From a checkpoint of a small contrastive audio-text model.
Model: 6.59M parameters, waveform 16khz input, encoder arch gmlp, encoder norm layernorm, encoder layers 8, encoder width 384, text encoder width 128, text encoder layers 6, text encoder norm layernorm, text encoder activation gelu.
Training: 3900 steps, batches of 128.
Data: trained on melodies that start on their tonic, played by one synthesised instrument, 26041 training examples, 19.2 epochs.
Rows from block 3 of the audio encoder of a small contrastive audio-text model, named by matrix and row number. Rows with one number belong to one neuron. Each number is 128 + 32 x the weight over its row's rms, rounded and kept within 0 to 255. All counts start at 0. Numbers have three digits each.
After each neuron's rows are labels from the 100 clips, of 14976, where the neuron reaches its largest size: "lies over" is the class under the peak. Only what is clearly more common there than usual is listed. The data: melodies that start on their tonic, played by one synthesised instrument.
# u: gMLP up (value half) (encoder.blocks.3.mixer.u.weight, 512x384), inputs 0-95
# v: gMLP up (gate half) (encoder.blocks.3.mixer.v.weight, 512x384), inputs 0-95
# out: gMLP down (encoder.blocks.3.mixer.out.weight, 384x512, transposed), outputs 0-95

u.395:097065111152141096188153107114127189109087135159128129084094136154107187170144157129103116113145142100147143167120132118070096124127114126093201111088153115108177049124110146173169106166161086143134146135103139148143120086113118117098173082127088177164153110103132140102121152171178139100
v.395:098149096123163076131129071173143151110083171107129145099137090125120156128173135136113073109108127137117129148147074166137098078117151095148029127109096089140119115112116055132121059141126087145086076139138124171124163118053127201083093117137140168081085109113128153081139160136106139146
out.395:113132156120097140122124131094170117112169124094104166125176125135110103167110141150133110164102097129113148081115106102147089133168123113101056115109147154130127126070106159145107129122140144122110143071093119084112143102138129101118082078124128079053038120127118094174152108160083110159
lies over: A5

u.361:145121148181133085135131113152112118087166101158101105155148147122116163135117119170133096130168145075162125109121114115142101100061113136139111109102212112132125106152153183132114085109168103071102193117103145109180159078140154196123118159138100174131164076177147101171096140115147111110
v.361:101105101121122125182192089135106137072150094158099149134121123163179191173171109166099158145103197106145149151163161169111159174100155086163120122105162146139060115154150114088143122128135100140089121106105154140122194114081154126094108143093089177148105128175163095174091160111136120127
out.361:051165100114128125084110195081141177105123121112089133158174122177184104097103120128129076165071177117087158115139111121182168099120149114123110198109159125105118116096123095157099148169152153164092076128093127110152128135070142167093117100130115159152093176129117124037141120077105150119
lies over: no note

u.164:085151160172127133109136117124181144156065105122148127140130128156120126126094092168136210104176143167092141104111087098077146106105142091098142169112131129153099128116127173086181127121108139108127188082162170086067060108137184133093198090086202078147132171127071163105147151135129146103
v.164:202070181132157134113115126134172175138062162169087138161102084179148102093132168133123159157163104115127166180175148160158089125088064093195163149160081069139127132189091133124149132165121014163071077119129173176157113136103096123146188129162095097139105095132106125140107164060071106104
out.164:158071098117124154150159092165125108150116159159101106155182187182145170118157192146124134104143159143094148124110107120160137145140131071077133086174155198137142179092121123110141134116143155144186054110129143088176152127168080102170120149180087166124123093123167177212132122153138149144
lies over: A5

u.132:109135116136062125129136130162145159102087118142098125140105098091107078170120144061133080120088141187149118110120139137127189145157157175156073118162066117148139109108124113179103148171150124130121141132132102155103099137104119153126101193114114150151142169121207203142127131092108118128
v.132:161211160110083178113091114111119137126046099081132082065086109134116183088125158138131107101083111141122089112158115112091094149135130153230125129163090087128162121128172082176093092122136098126123122111086136077078161084089131144075160121129165059135149177157183135145115184131125094120
out.132:199145131113141148089160149124131136099128155151106107082132177153166162107110101153106116126112158105167179156137155132146105100083118110153140133166081181161153083150164122107131118145152169104150120136148148118105149162144120140139115126125098081058147140123070130191133154163110156095
lies over: B4

u.88:114076130139096122105148139160126077152139172118168094110085147110130069087142128117107115138139142110146122104121130149112167129152198135165152094084150196121128116151132137129152205137196148184047201111112123155112094132112108085137115118086115095166129148144128105117193134165111103101
v.88:168114100107133107148117118062126118138078126037101155136114135143115117114139141093128105175166130186182109187137073206159156156194113104137132067129158118150105113175170154150157176138058130121157121093155140132097102131156126086126195135171110059175098132118106115137115122109102125178
out.88:150122111179122139106104107119134179172101118085125152085171100108139151195093099106095100082136166104131120123161117073152126145119090069080126144133134109183147121091136104103133108102112128100179110187199165084138153095125140109146189135163169129115091091091146100132090146125176114145
lies over: C#3

u.434:144081170165104146054102139082178100176175152105145180108048128130168138181097108061132143146152169103160084139131056154100138104122144109111129122102088149096023078121086118129141162116144105142121147091110131075135082083148103059090153164113146205135075075025149105133122166097128112194
v.434:099104175129144158148149099104099155172064181141111138136165085141099169129123140192140118098101147164103151117150119109122115107163153222144141179161114126124164150101128154130096166136112139168078153137114141119138065108153178155110178107134121063183138116163185121194123132135144178122
out.434:144116095118179123162078146156135190132122139130209162174106090101098087122120128153153095046089080107129182146141143148112137123061111074143094174143143127181241140120145165137083100146072142131114145126121069121068092137135168147125082109115121128122103128180125162161115120162118171134
lies over: E4

u.258:123142149137150094109075119093105132110150176173098144172128122135110179135126119138172175085149100134144090121093161086120113145153213146107092133142116150138129126135081089060058169103090138150124071096134137072167106131097095175121096114165106078169140082182118185105068125184181186156
v.258:126096084110139145076084073083094114085122159085144170124115156059129084115166084123123148108084138109112113080160104162074155189168124171199154113135099124134140155137144161097158202115176131114094140160123158050088104131139094145084131148116121185092145069108161132079121155099176117152
out.258:148085073141088141042134112125215156154138157090105062143172107124132079041125135114111093133091128127107104129161126212115144131143162137197117150144115089081145178152162128122105139123104119109077121136111092133128124122137095065103113169086123119175208093120126163125131129163156124113
lies over: A#4

u.214:115131092143135094092122122088098108156146162086109191106098104115151154107135187124119066116144187119191054157150166138105172178115091118158160132088084140128142142147107159165113178164125166122132098088101116088111073110125086131157176085134162075107143105128134171116097185097102074167
v.214:126124178124140124140150097077170136109163141142114074151180124138131163108109099132141170106129088182127116157102120139127164124097162158165145110102194108104151182144070105100074098115070120112110027100063101099122153128117095160146177129049105086112129165193083113106107108125149101130
out.214:157060108108120211136157117150162181117145172149140119243135154076136089102115111144132140110093128135108161107172125110135146091117143113127131141091172108166111126121159162082130139101110133130093073104110144136153167150114133079097105098106080115079200102096133106116136117164170212096
lies over: A#4

u.286:157118163106101103234142134150179142111141133117094151121181144180151153089113117166105171094115038139100081111173100127133142117178121163156115106118123099133125108084155118123082153179086224109109099121151080164116114169208150170139147138107114084138104105142144119146147123145108100090
v.286:104121093108131077153114122136127163141135181147101122062129136113145083156113137137184117099144128109127135163137117076132087062146167094160099104056117132109149163101089059134122131115175176064143104157130144194172127132204126107129143124138086146146122114182122127129194100202167113149
out.286:146039106111123178101184090111144124090133168149122101162114151109078142124120106136187130118163132082185115126130080078127124131197077076117131136073165205138108135129172180125132177150111139127111135076135159161149105117113141135138208116152123098139139096165115130195172127127133135158
lies over: C#4; C#3

u.168:121244124116112102090187099135150131135120106086107136150102110123135105100197169130176195140060166189145137137068120107043091080137075155147117159086179125160163117091072175165100217147160144115111130100165208106096132156118140144154115148082099096121134095134172145095144119124072146147
v.168:148155197131151117106122144108125125121141183067136064136118084133110123083163159103086122057108144134177083141191125140124155140117096101148183154105148207116172139080096111106132148095138128138099187094084120125101072098111107121087072106108128089111115116086064145147120116124145148189
out.168:104085118103088156158172102132141172116076153177150114137182155105099092127127084148116098090132132122111122114145113126100127092181135049172134131156107192105118170136108144126125096053144117102101123078147161178129095127114088152116140076168167089181139094151096101137081116163158142128
lies over: A5

u.173:186155185105154062137134139031177157079139143115144097156116154148097136151085108155106106102124069132062138122122129112163113134121135172127142101115118150150076065117113149076100091060097092131153145141184158060136157170109092092176100125209110109088155130149153144137124168139145095124
v.173:108101114161140101103127149131188098136038128131141169142116127134138085157115120189125178154099165100078138131115107095162155124085117175109137108106125101162142176096164108169119112145114129110111104109120145142101161130118123088103141072142110172102111111102113104150127109131124185128
out.173:033145093143109187170175139183131099110155114110100162104144132114200126054100150160167149179161188171145128136221129139132139096121129122099159113122151160138133150157158112132110101189114167123125170140165093114156122128145111161115140182089091104087070117121116188119110171076068134145
lies over: A5

u.421:108120144086125138107155126171151115092090115170127164170086018182078255130142129047097153235118159094171141102103126130136130153162136137164158148132101114102125116193124122134174136052134118149170096095151062136091159113115123119141166096082148142150158151144225151169081105113105159100
v.421:135089073140177128062185107133152147129105110090104189139080121087100110126115112074174088110110130102111179108128092108156092156110146191148113093161120118096184129154130170117150088175087144145181121098124068128170127153131129094136137102160108156073130213121193132175159156139128143098
out.421:150137101129111128137122109063060161133146176119165159150087083113157153101130082076182096101093117143106096113090085099091139124077108119140168104110196126099116148099094147098116064090123112089160142159123136096115122139124105114064115126135136133138122131152088125091109169154087157122
lies over: E4

u.23:166124106111132130106163160145121153136087128120127128155149073121131110111107132137126094147149091142123099138145146146114115053127129180143181205177125054093118096097194075095114163099164153123147105125077108101161138060149136154156177102142167108144143130087142142099172107080172106090
v.23:117175070131118141070066156128134127092114050148079100104122096117123186184122168129102145122111122121179072100140152104105123067141109113140172184173102052096091132067171108084112182119180111131127091194114154115106127118111109131065154166121109141153140144132122132125105099117130100085
out.23:080118146119160083147112142157191129121093148134160089080142156143108172157080080161192140122105147055144137121178141124154109147088158112136104145116128141165111117141066104130162078163091148095122141094131154200125112104144080145084102158165126108113114155095139196070131128161156149143
lies over: B4

u.362:164140065108085197079173108107098157102107090127154113094135102146135198128115117047140167069092121141184091155139115130174099102079140124141136142188160081078019082161156152194099147122136102140087104088099136110151144134087134125107142143155136122081129126087109158127073149167125124157
v.362:155169117167048144121181132096087171154092150108133104100081127179168153162111143070125152075052138126143145148125215136147120123076075180131134132183120131095148128137139108160125148094127112119093115128138127112141127100145149119102107076184142070149141135117156239154105154159149085124
out.362:139123120178081109176041074104120143114085149113108125109112081115127156158104159041061094120162154105146105099139152099147134118140168151140164142130134122113098133106134146129117115083100109141117126129155071088117051155123118153168127141104147096040101148143114192149156138097114087139
lies over: E3

u.143:127131176146109153149119108148126139126133167201098139155135126124179079156109075158145170118106100089134143188116187193174186103170111099146104136143121092127155102106107124146131138202122176138120148188106154170103177134150169081089118153147109054151167156170086106064202121195139123137
v.143:140067168099121194152160084142211111179135172187136113141151159176143088179146109163182127127097095131157140162154119126125177144151094115148097103138135134145107179120128096127153130175127121159069148137094162098192149161181194151171201113068153101094131149165165052090110144094150094144
out.143:110133149102187115180090156145109084132159151165118119168177174113112135108127186080062152137193136132164144186150072118111099159157146145118118078171111134103115165085146145105151179135113154110163124081132136150086100111206080033128060157118142155089175127167123115137138098099172124125
lies over: C#3

u.355:147176079141142128093142116150083124089132117097121133079108149076077143152111076161087148105130152129215111103169180149153116112149161115097104187143105071089162110116168115086105161110120110152118099143116117092154134091076203162137132104177151127129134112168107123143090130112138157156
v.355:157087094148110128105131047138152118091022124162174132175157186094115109107180118191084129082122079144065177137131174093107123144146102125118208132201102120068123107104103096112079103119147154148162100122125106096173114123105130158092199129091119121151063156135104136146128150142166089175
out.355:161127121132115140173120124099142135192096176096095091125109159135147085099144177131146109108114068131135135070099080071074110146132086200170136081119166178123108172135145153099161074162166134101080106101137126161143127181189067138092125114112156099069140152067160150141136137105128145070
lies over: A#4

u.404:174119143125113102147122152157065165156077108132114155111157170144154086124135112127142130128122139101117122132110087181153097084085156148125109107137086149084129107127121143126115183111125098151095196111128156090135110129120102134076119097116115157132137174101152106199229110148172135098
v.404:119104073145131078147166122095110136120192119171130173101154119117119122129128176122116139044121127126104101107116134143150125114117171135068087122082212054117130167169143133138123183125135216075123144158141114088126106093097116073124171108143108114198103146146115097111150160109151201144
out.404:114127213111142148152149143085136154164166119114110112172207126076096205176096119135121113112142110147135110123094132125146165132123143108087205082077121122103105180128106133156090094098167086128171148100107100164099107172106138106124099162112119075139123063116183101117107151106155070194
lies over: C#4

u.68:133187116137120129146114129163110144167131073124108105153111119140173150086126136110108106152128058176177131166063115151138132123124154192097153196114083195140148096116143148141123107143172090151145151172050085142069147111123156098148174130154138088058112104138113129112108078131119128140
v.68:143203092213103127155131106162112139130122126126109110120101119165094153139116167184153096115134143156123101133127114101136093105158114136116094123117138137137131128195135124146125179145119142119107131130105142189064160139143107145135146081183110149134122176129127119118168178130080103144
out.68:150171085148132115124205129175123151088128144052138128155147094144098150123106130167153143114102173168119170101143063126126176116148206108176137092096129164121162076130093089121138168148089138143132085124178080143161110138142070142046137152076074203113164147172184091187158145060127152147
lies over: B4

u.171:113089108084134174211118122199176145145109083146100091133162125144147077083099115151111088136093092133140073114141091137159222166147136111146141154104133115167091134143103127130120124146106166155091180167104155079111159108120177128101158191117173165147143153158114141099137074137131155067
v.171:127084126098153163146097170149092106111068113149159080130125118132093112135084164063192110101175112129161087147095097141117189075162092091134152091129130176124154119164093084168185128127156109186109132136108162176123096152128148151103161119104153134143113212206127024159181124192125221123
out.171:144137120074127069137126202106140112143131079116194112111168116108132143122110113167143138228170111095102152157156094116154104145121086154148112145151141109102139190049142125210219103132105098102113131126164081180142110168115139136115129125047086122113132121108120122109177191138144146127
lies over: C#3

u.55:136156086111117107077159146130174110092159109125131103115106126105120149077128156094165103149151193087135199079115114105152188127140122179127195164129126088180124125103168075073168085138130166135124148112089147101040098119139191078081106146159112130051093105158165176172118100045060095135
v.55:153127122143188061133143170197115121105167124143119154128132123136166135087129119095126079131068094096181133122092132095138146119118125190160184158108163098123075102143161114135141150165097130126148117125099173174132110094142171188136146136146132105061161133119148176112135078114123103130
out.55:114127147081134080136161141176115188093129167142123061093046135104146166165154133148210074099139120075158092093121099185140145085158146147110124103077077177101093114090107160219182127086161150117112098132072150143142127104063103157158133190115110168128154169132053174147123152121166160168
lies over: B4

u.0:089116137196136213131166128090063120113082151147115170110097160183121115104095107126138134145171148115144142209073196124100169148177081099175106100183118112140153154142179159157152146155138135103143122124129186140173090150087127083163114143136064175133165103154077142103102142148090138123
v.0:029109155138087114161156139113099074113139148175142112161128143163144159093056156121110160166111116077073135193127135130106134087124114130194133118157095094084084163117123081064160146131163125103163142093123140077179118080142124094094137170059131110126106150110128096115120153139142145177
out.0:109103121136131114130137111127135121138166111135110069131149113076058141177079136164131124156093072130090133125173097116090156151130120090122122116088102116118199092017079107134121158106128135151165148139125106103121128104201133141116176170107165123129118168200164095094147114125141145086
lies over: C#3

u.28:088154140183066171109181072102080138104103122185106101103102139133153132117126161166123113193130187130101149119090090111154119161117128148202128099101104088172164144143159137142094112124160162089191110154052093119125114120122147075131073096165069181148141088105128109125143168089146129127
v.28:156144142156167154128144068125122126161133127157104145081133171109130146130182043175150157109110156183094114100100117117163093145144145155106173141082136132141174178141110176069122115150181157135139184108101145087111141121156096137079149163112102184115113139130156127148105119151111186092
out.28:167140161171126135039054127168084085166100150109149148089094146092170124084203112179072139147166134182124133107125142148091168149103158151157129120141143137122113080087144092161098145172108138129111120087095192079130127116163114146088131142117156131155100132116076104146159128164124101171
lies over: F#5

u.345:028117097157133180137085150156114146158083127165114065124158111095158146126064105130127175104129100098097088123157159117097185120137108186108101111112102153159124160122175152108134183126142132154088119136119126131114117099087135110096165121111092125110135138139135148081143151089121179092
v.345:123155067156082155076100098079114072111140153117088097151159120059118172076123133140125207136150119116128127099115135133171139058100133142140064126128124145176169154108132138071086158122165122128126107157122098178167165078119137098083108096116054101145164145118119112083106088102181098088
out.345:093135152107125140194143141088131121146126093118160150167145140174158113057154144110090073157105061121188133094130150127133106138088133098112140195187131201127107120117132095171068129126114154114086131120115153177081073145140120101127077202130143061165141082142116142141127199153180057158
lies over: C#6

u.162:150099111138119150090113100064123082126084102124190180094167087185108105172095148169173127109161172086117126047180130112158154117114174078122173079145150171152109158154176108189102151235076167136104107165133128132184147134124079118094138162172137078156115119083115177157105121144175162109
v.162:089174132124135122092122146167127183094136061057104137100140133120151111101156121117151159088109103176099098145137140140119105112147178120150119120104101100168151086095095157172087066123137166151087161113099173102110149158165164151109131057157086116079146158108122162112175100147113149124
out.162:153163145106094168161125092124114185137186097189137084124066174116131128103166165077128104122088120187137049203093122105091078144096148082108105109139165125152168080139092204141143099085145148182095160139130127089084098105126104138165171110167128184097118098176199156137156135096088096175
lies over: E3

u.211:171075178129107103080129175188129141166124167186161090135137173105084083181144179137137143145118116119171091140151103157129197131142164116151153101095063106156159149169126130108173101113130110160188083095205112100139095150135110082219157117127158051101104222145163170171161085154112147111
v.211:146062158098121084115160126148164168155133092175138049123148184169064098117087149167118103148136098135143090198108115109085166103110173164122158101118091152165146074102109130158120132100188131150091103104108087123087069170208095187149153092170133076088154124146147134147132153083146169113
out.211:132121161148167153127184088141127097067089133096117193140111111076105172142187077093106143115092166061107116191100145126103095161122138063093161125144130143195121134149092130151096194108117153157081107091126126142102151096081154121131117153104153078091139124121151130115098168136144114077
lies over: G3

u.399:118022071108132152116101085129159096151098076114104145139148148134101110159117131113111038110104113050126173162132163149179093122145109068123182052176079127123124108185058143152124125111166117118182137131121133179135122173074130168085152088169088105166147064093083144111108149123149080156
v.399:166132104101063155133110150119208131121116124104104131146164140112103115145109075103159081168093114110078153143159128105174124134132107135101118149116119116175141139084080161181138094125150130143149137139089077237114160123129154219039120060141094100133167098041068114177130186117147147124
out.399:131175142124074105144126120101152115153140112126132144186132182144099121170163117077131113160118107114117142075157143098127111108147160083162095144073130086138060192198150121099142156144127063158154181148157105141142204105129114124179080109150138158075174094135125100140165117117107078141
lies over: C#6

u.424:150126114111118164082172123115076079167102058113126108131115125107139139169101065176215139179151134120141114117118142096130165121157142123067084145118161126109096094139106119146095135121075037115150169183138133137139120132062143073096091189135116112019170100171193111108178136150161202183
v.424:098108123169159173133160103150097090148156104164100088151054149099123112113100122153113112175109125130128121105174083152098150081106163114128130156154087133092129146144141096138193184071136149158100185165124127072150128100137099127141139168111111098077129144165170147121094140123175141186
out.424:154093156145085079172171167125120088097180080123086098166083155107103143143167121098098066187070100131133114134149104147123082117150083109149148099071121098085115185108109094108144145103130111163100150150098089155103099129163148128132134109104129116111151116129115109110125110093114204164
lies over: C#5

u.242:099113172104088163125119148094133146134139121106068093123071115104106165117199155131133112180218156144121068104039144096169084121123129122142151126092152106183177125114167139115124141135124100127140106159130177129189089144158167172132091116127140094217147084125115081191197074191068138115
v.242:057101159171115152105117130106154080165110137101125077105114123085088138129131098113057138174157145089140134050055100126127126138128125143112138102164139137101158146177120085132126135141163120153095102179102100113122075185142126114075133073135187168179129104103093118184150112190122089125
out.242:068147141189052077165099138189044099074160110136141104098091120120176158130105146129112137119104086123106111153148117168111116192114194223080096140181108122117112061167110124061087162156105087141158144129097138108107133130083086097175139109102160113173094130125130061131125098220115128155
lies over: F#5

u.342:116096138169169074132120150121131151131066089113183126096148112122059125053138058096144108116123148152098104116125061080109127171152192128104112119131162118189153085108118094110167098155124140174108155114114152146091095039071170180134105099174137100105097089095073106142105135135151055132
v.342:122131138126108120100089229128071161154124178106174123166109192142185167133108146145119117178054087129155121132152123151188088089156117122141160098170170121098111138113101165167103162125089069151143082145088080143164154125143153133156150138106111166084124136143142161109133138166131101145
out.342:141109153117129204096155084148166161175163195177081147091062123121128128145147143118098115083092144125117121117050076127131078118133097114147138090115077134123163183179151200104080078126136068056116094114169117100146116135079092111141129127121116167134168149080129143147158072134188161105
lies over: E4

u.213:119155081152082103125148129141097156143215135122127140117087101084140092102114131140118144142108154133126121139075142087138130113099081142119088089133171076116177119126138122136091098158136140164137109122150144111132115139108098125107080100138167082117068121128103128142149168131086145123
v.213:031154114105117100163091095161083168138185144084131154090155154090176071072110164181140161137099174144124166125124125112225127096060134109124094138100120121113097104119086133155118110118118145126087157094076124102075120138147086082151120143090121115137068150123080153151105139139187102103
out.213:117135126161149204142122121150166098151081114086157032189129146111115089087108145080096111171139147170135125110096201131105102083119155154181127141079158170162157132119130135105130085138126147099082169114183159078131125135168115153088109116100109184133167169060100184116116170128132119097
lies over: no note

u.44:196159081148131071153122174179089110119148119160123143167129124151155134132136093116116171113089133168128152113112094133061120095138142128105104092129121064113151090152152154080155203133086084132078140162130130139156137131112142093083133096126138148151113070176138078117129099163081093159
v.44:106122143176093121171138102093162104135169116105081180109151145161170122137165158180171202110122157170091153117156146085079122086090167188093096155103101138109126156149136059115132197154126100129152210159127171098121173146156096138056107101152097195083131133122112179089144114138120167169
out.44:126150171134106118119155133141130134152081075047115093126145078131145059101155124169124082136174148113112086092120173131112148080118131110118115145122127140133062094149101099122133172169096181179125129079183134104098164123133113101159101155147099139103159143086118195098154109089156100077
lies over: B4

u.224:154141121123138135118138150110131106150147157193100075068136145104140072132150127108190109177121094159064180138133110096106143157102148075113158176168120156160141129084128118154089151160104110121107078063108065122135160153092148177086070123161081148120176109146153088165183148163138098175
v.224:093114120178142112090183064173104159149139119179134110142211101147171023077186098097104145193142147149134077145143163165126193068141119146138122096074138122181172092127110172200104109106154110161138141140164211143096153188142084128130138127130120086149077073139084088155111144152101119084
out.224:128163171132153116124120090089075099114119110109126159227123146198164118161130142097140126112108131092097138129126099098144127115168172164190148062112137140073135129158134114115167112104173176204112124144137086192083100114149150101169184108137163110140146130156145178069148138226085173120
lies over: F#5

u.105:114119162170086144101155117142226118120153151062100144118133102081096131136132124081187138121148126151103131141136139105114176124194133108136107128145106138183110109155100167144120152151148115122112164089145141189138087122127069111124194177084118116167091117119164145118115219098172128172
v.105:165129130138134152141156152155203157108164121160125185129147150120086107126082153102113138136170111138133156146084159192123172138137140102110138121141148153124140071071149122102163145132067119113090136156095156092122130128137145097124101190145101216116138105127099065103155122163067151103
out.105:111113131113173132136142184096071117148081109133103149114176144162129136092145092167114161081132159100242166084179141127128067155156123094139108104111127139140107176121180118126085150140093133134150122120130107150154149128121079114132173102152131155138105167158121130132105137177148107091
lies over: A5

u.382:097098098147117088163166140104172141122120092187130157136178150056113125140133113107125139139178156136125139141065168094123131176162090142154158198158143150113131116163138103143124170128145107087150132120042107102094128103127128122125109154200094129112177088103162100162191133104105152188
v.382:167125116140132168072157137116197128199175153079131144176069113136077121164128139102170135111145151191153128153104162092135120071112140187135125121090132132188113112113058112102115153161153128149187172136205090071122166116093068147119136096124120144167111052113060113146081190099212130117
out.382:173115098148148186093154166066155132149110121104184118086179080122144111126112129103063110087178158130106162096173124153130116140092138100144153125102126110149057095144217183141153161073193120189172139118120147114098077177134133132125116125078181166181077158100098117161088128189160133200
lies over: G3

u.119:113193141134119110070138162122102142057146086095147138130162118073103118121189078108136159113107159149129104184133137068113138084129163173145129112107163079129093216126101169132133113142092125133161112111099155134185129049131177144132113100102134098105162106166154136166131141115116070157
v.119:238151150153174078168148143114134112115172114161105147143145068165160098108142159125225140078166160109139122126135115126114160145185157141083107132125173102160088180159087184145134124029141128118116180098143146167153102154145097136117100091108159065191136049146164115109106115060156130163
out.119:139041113169090137120178130083161051130188150076110107133121165180097061183059129153138067125125141113103120118082142147091110133136114075183130148093127172123114095156195101146154145145142133120110149150179100138116160117135114151197140109106165139190088085066155102131132081099196139120
lies over: C#6

u.71:154145124129107101113204115070137082141127097104160213067170102148120155109200158167153062113103145136125144133197172134154126128115098151180207137110145136164162181148105106113121106205049055149159089116166141122182068167108107137158111105146086128093090111118081132130098119190115099125
v.71:118130080185121134170090046156126119119131123105096086169109185139162170148112156118094143198115139105079179068104097123090083117150170143097167106155087159123149188126110096094114095128146093112144092099165152130118118106127135092136126189155106107138114160125144094076138156163126137155
out.71:135124183108102198136100129099144121106131113098039092201041153147153129206124092068140147164109139151182173148059103123165185104159140106096105083111136149140135120119146162126115156139196152139135158130055159164085153136102125103057154118120182081148179153120161101103081149085074150145
lies over: F#5

u.136:153116097098101178151155121065142052153098112059147137101106078147104083133150131110113086119181128088077113108141098154084119150160129114100156150133147152186179093162067139126113131120129152115112160155134172181146157172163159150152122102164101168110188121157143110133178166162150140063
v.136:119164104121108148118153133156126092067136136125110125115184129104171084124070140122116150123132116128151149120151172149138103125119172069090142127150142139100106088137132107171126113118121191137084129096123119128127169142172131129117121170118077145125142176108129134195168122154115140105
out.136:176125170155168099122109127129179163122174103145148141187185143126127079118091146116164163162087163140138048126157185080128130103145102055131114110091154184063125162113159126109129117193136122108139170150135104067102131110123115102159147092112146076120087176125116148169153107064129167150
lies over: C#4

u.45:123132144157103123096159125160185092101116144185134112169161179225140129147169156179130098087116104129152126132140165169150146123092162199091127187115149139095068136103147156055159110103139117200118120148076104136120118164119117167123114127203101158136169150132137075102074128133118146124
v.45:149170150104126071117119122140151069096137094083120138146114140108090207149112147116085151078115157168131162161163191098176072081102156151121138135132165108142195146118111129143222163100139123169160169154089172135155155100097155157110094164111082166107144172151125128134104126152096083157
out.45:151191134113128076137121133127081113149100160061117106189118128128144117062139083107101091126108121078123078126103153117141136107115133173130135097141121122192176149120111129139098142130116094101140104144136168128125107160164134165101109122087145192082113080118095181038076085128185158112
lies over: B4

u.146:143085103105123165155130122152201137149113151161082102159173142110178150152129150134134118203106110108064085196140130123111124138134127066114135158149154149174115173079175110126139131088114179132121131104125090134154137121195187110091076141113186124086120123183134135064132115117141159213
v.146:095040148142190149210099102158095143148166131182073079145171086134147134129121106148158088177136102099107102127158147087155169111216098139112157175077135155152129157138094093089138154075150175110099172135139133129141118108154107118118133123100118139141125149147158159066167153101116157119
out.146:124190103131166140113131105191110071129133063108170096131141166125147113107121104129123131061174166112139125113137076172119124186155140139128091113118110129120094116078160157153134181110096114151112098122163149151127055195166146153110204136110139140141164115143164104161146174126116091137
lies over: C#3; C#4

u.101:131167087090077173040165138126074149090089155166138071117115168187109139099151160157139160116126148131038107109117097109154103068116077109111085133092135177083083158104154134154135116159131157146057141102121159090107164137190115107088088144100123211071110143122107130105133165161108166128
v.101:136166061121180134111131115114088121126143106117127144149184132091147112133112142148092178120145185108126177124109154113156163064166130076129167131190140176165133069122146120127153125114072076136106109138120098109120156090070133175119115133120139127088105058178084080148056183133182169164
out.101:097114078150074196223158144138129147101144127121132165145073109136154144199134149139082075081114189149171095082135148089123103143198090170148117137109181198144109112157103154144163126208093119081086192125104175115165102163114141173100159103127143106171102146134130135122114135243128189166
lies over: no note